From a checkpoint of a small CTC image transcriber: 64-pixel images, arch mlp_mixer.
Rows from block 2 of a small CTC image transcriber, named by matrix and row number. Rows with one number belong to one neuron. Each number is 500 + 25 x the weight over its row's rms, rounded and kept within 0 to 999. All counts start at 0. Numbers have three digits each.
Before each neuron's rows are labels from the 100 images, of 14976, where the neuron reaches its highest value: "lies over" is the class under the peak; "strongest on" is what is common among them. Only what is clearly more common there than usual is listed. The data: short English words printed on busy colour backdrops.
# fc1: MLP up (model.blocks.2.mlp.fc1.weight, 1152x384), inputs 0-127
# fc2: MLP down (model.blocks.2.mlp.fc2.weight, 384x1152, transposed), outputs 0-127

lies over: letter a
strongest on: the letter a
fc1.27:482502531476501500525505493459460518507505508489499488508496499459489515497519524528482507502504513511501551453501482526449556485488515486483479491536488476472490483496504505476487510494516511524472492480500515512485512473517457497458521502560483503495479500510502459489494526531471529484535481517500498513460523500439454501498486507555509506475474500505465518519507509530513442489472
fc2.27:502529471555491512526488461518498523480489511516520465503503497519485504504458502501508557524537494441528527517508509544520510504475502511501514498489538536525532494512463520558477505500509521519491506461495494494500468499536495475527497513461464489464521480499499489490519505502465502512463535502445487517525487474510532481457536503483533490531479530492523510493483540573457547530506

lies over: letter a
strongest on: bold; orange ink
fc1.640:492509496469513494496514531523492528520488495523482494502489443484491524513514520562468471483532505450510497492453444519468530500479510467481507490501537458511510478509485480545508486498480523495492503493470478505553524477525493518445511483449483510548509503549529466513526539510507479480488523504523504522464533491474531432504480532517494498513512526514499564535490509530516492457486
fc2.640:464511486485483507508467544492524482517522528532542521480506540517507452506520522497516512518550513493548476495529488469540518473560503488531508448475504495478519487490467507513548537492519477479507475546480487504516551481530515455495490515512528502465482483481489524523501509517444546535508415503492574504532497503484513490501510501484497464464492467516513461477503526506476497486525

lies over: letter a
strongest on: the letter n; teal ink; blue ink
fc1.631:513499488509509480491513512496479529487508542485528491488581544499484492593498507481482503490500479503506540497502524542492502491478503479519502496480472501484510470481513502520526469513492511528469484490464517523472475526482502489530534453488493455477452495459487468497471532494558456478458487535480492512459489536457491508503524493501504492489502480501506523469519448509474491536525
fc2.631:489503517495560492514521522553494449496496514527501502516450527506511530447568506500524577510458499506472482435554509501491475492511534508445491480494506520520518516511507463567504495524525502504547494514513440499488455501495500520514524509528506510530499508496523488466529547483457494474490491510503526496495506469489548552508450508523513500516504523476510498535497539527500496481538

lies over: letter a
strongest on: yellow ink
fc1.240:487505493468567517520495493493529483518470522529451496452547468501523538503508481500517488489522489501488501525470492521514563451512508481484503469518503501483500444507497490507484438498476531486534525510498511499490464487496494496453503512455473532543472478480491484484469521501508509515512505518464540499478534468535549462499462488480518482515466485528481505535448511503516502441517
fc2.240:545470488474470495514465484522481557479511470500512490540494534490506499512478517529462493498493513489471452499509486470487480495484485517517507522497485499508523533480504511492502501507449480515459488519511538516516506504526488523510514466517471472465517510455526479484518466495468529514500512465498519462493448512485541505512504510486513499480478512483522446508525531501517506543500

lies over: letter a
strongest on: bold; orange ink
fc1.722:494543518492516514544472476506459484455465542503498482394498479487502485478465531491512500538486477528470555513494501479518511477524514483486514461479505481511514448503541507522490476482529491468538504535484471495490494484483561503497475505507503513495488521515490525541500502586499506498545527483538522492485573504527494508471486521479504462501511498524514514504471483542519499469483
fc2.722:481444518493502513526476477485493496496463440513534499538509482511506566515518510489503419498469522524501462505528494519497518470476531529500512509507479471496543456476508475530514517533501502467457495467491518497493499507505495463493495523510540499507502488391486492496481497458526503487487534520490489470494511520483500468504507509489530491499498516459496503454476490471498481472513

lies over: letter a
strongest on: bold; orange ink
fc1.8:465516494441524520546453482504512494500471505528497504469548498472484536497533515491542480526485481466506480509502528526496519469509503463515537496497496503485479489520490488511498491505503517471486519468492479478480478464509509513501493510505531507486472538471511477500512506481534454525521519513522485483517500470522503545525519492505499506474457499523525516494506500488492509480461
fc2.8:482481511551515517512519505508500500527508493499528509470512486517506476489527528497504506530483504523510474495529518471481522469535547517457483519487478503514483517495483460506520490518530529500483468506496510528537500489545458464474523495476475475465522500509485469509498489497465522450508547504494501518513518483458538486476478549435495475499457501500508518520476497480479482455508

lies over: letter a
strongest on: green ink
fc1.32:455520527504543520505517513511489445464487548542479529464471487513470542564507509538524462485513494524491485475505505520462520531500479475485521494473495503482484501511508514482518458524532478511493487499532555513452495463505506488500534461517523480502494506445448506519511506521486460497479515508506499505485513496469509539494545525498458463449519520488493500494453510514467488518499
fc2.32:529491530509516519519509475537482527489486467506492466509521501525466480515504521510522456499492470506487526467504493515546496492524452517519478497496473469496538503500535465530515477499552514490482470507473546529520494446546501483489522496492503488465498502475538485517483509493486506485465531527490476482512499487442524496492462507466520530511466522543494503492511502551556473498535

lies over: letter k
strongest on: the letter k; green ink; red ink
fc1.62:503557521547498523497471509522506475472479524496485485490493503486493527538525499504527522541490508574472454501542513467523499505476505542521498513508481535498468503485512500481510432498484533494508492467517470448420500467534488520539501505471481504540512497474479514475487492501483465506481513500482498536480528521489515514531540501479518481487513535519470507523514468489487558497483
fc2.62:488461526503527495502523500518543490552503454508503494494472479503514465499520481527525501494470486478494513460488496503484533485477477493485475500487495493476498504491463513533510469516534455520483502475495486452533470533506518552470512500453516525505514530529521482478489516498526477545509499509478487485479500521488526498483421480557501492516476497451528520496536504547493516498467

lies over: letter a
strongest on: bold; blue ink
fc1.422:502548501460505443486485501525501506522511523497530486469528513465502470486490511512462467487499509480508499517518530520463518490509506490535509465498486507530499457480505540536489508520500544503468470494490537512494491495501528486533497510502455514496459516472469502514473517489459529458473531458550487501459529488509524515499477504463518487491555513539500449470452496587472497458485
fc2.422:502497475536494558541505496501503486440514499507456476504498512511514518534485489522478488502519505464494486472516518491511524500501543506463481521482498478515490523501478499453494499496494473512533548506500473496523478497538485535478492477512496472484478503514495517505503498505514512528490542515564494536543520475475514412518514501496504476444480515498499506568509486490494481510516

lies over: letter e
strongest on: bold; the letter e
fc1.668:501515512516513493490547456527482478533549521514497485484536501472531553541529509481517468516519475496466521521502486487503511524503496506484478527483499480506492488475500454558516490518471530497504500488486501503511491503464533490513469553467473504503487521506473485513490512505501463523515556521496471453506501446493501495517569512508498459477520479502505492498513483516478513502505
fc2.668:471489460535513455546512503478536480512501516467538501496472497480486507511505471493480506489516515497511520501508495508465507481498535519472503522476456496513509498550539507523508502487503451506465518474485486492495491497562504497526492479524564499484527493483531527515518538473482491475511474477477489510532441487462509538464463508513502536492487499498517534485499575465500484495466

lies over: letter a
strongest on: bold; yellow ink
fc1.541:480470505489477524565518498495448514488492490558507536477493461547471513528492488446535511517494536492476518498477506478470463514474494476510473457504526543481510486509493511484507558462449499500513503477507481543535529467548489510520490515522554473508525498486457442504509532491505515485474505486487512511520488471473504517501489544500494455495523506530487491469513518490481503467495
fc2.541:462481535520511505477503481494508514468546549497549479542529538518537551504505522500490483490485483529497486444537515530531491481497540501501494529518497456545488512477520455523508522541509502524503458510476494477488552514535531518464452514479489512488489535545486507488522475496510518509551472493499510517491509509465522470461465516486500477542486491506487492473516497519504475480507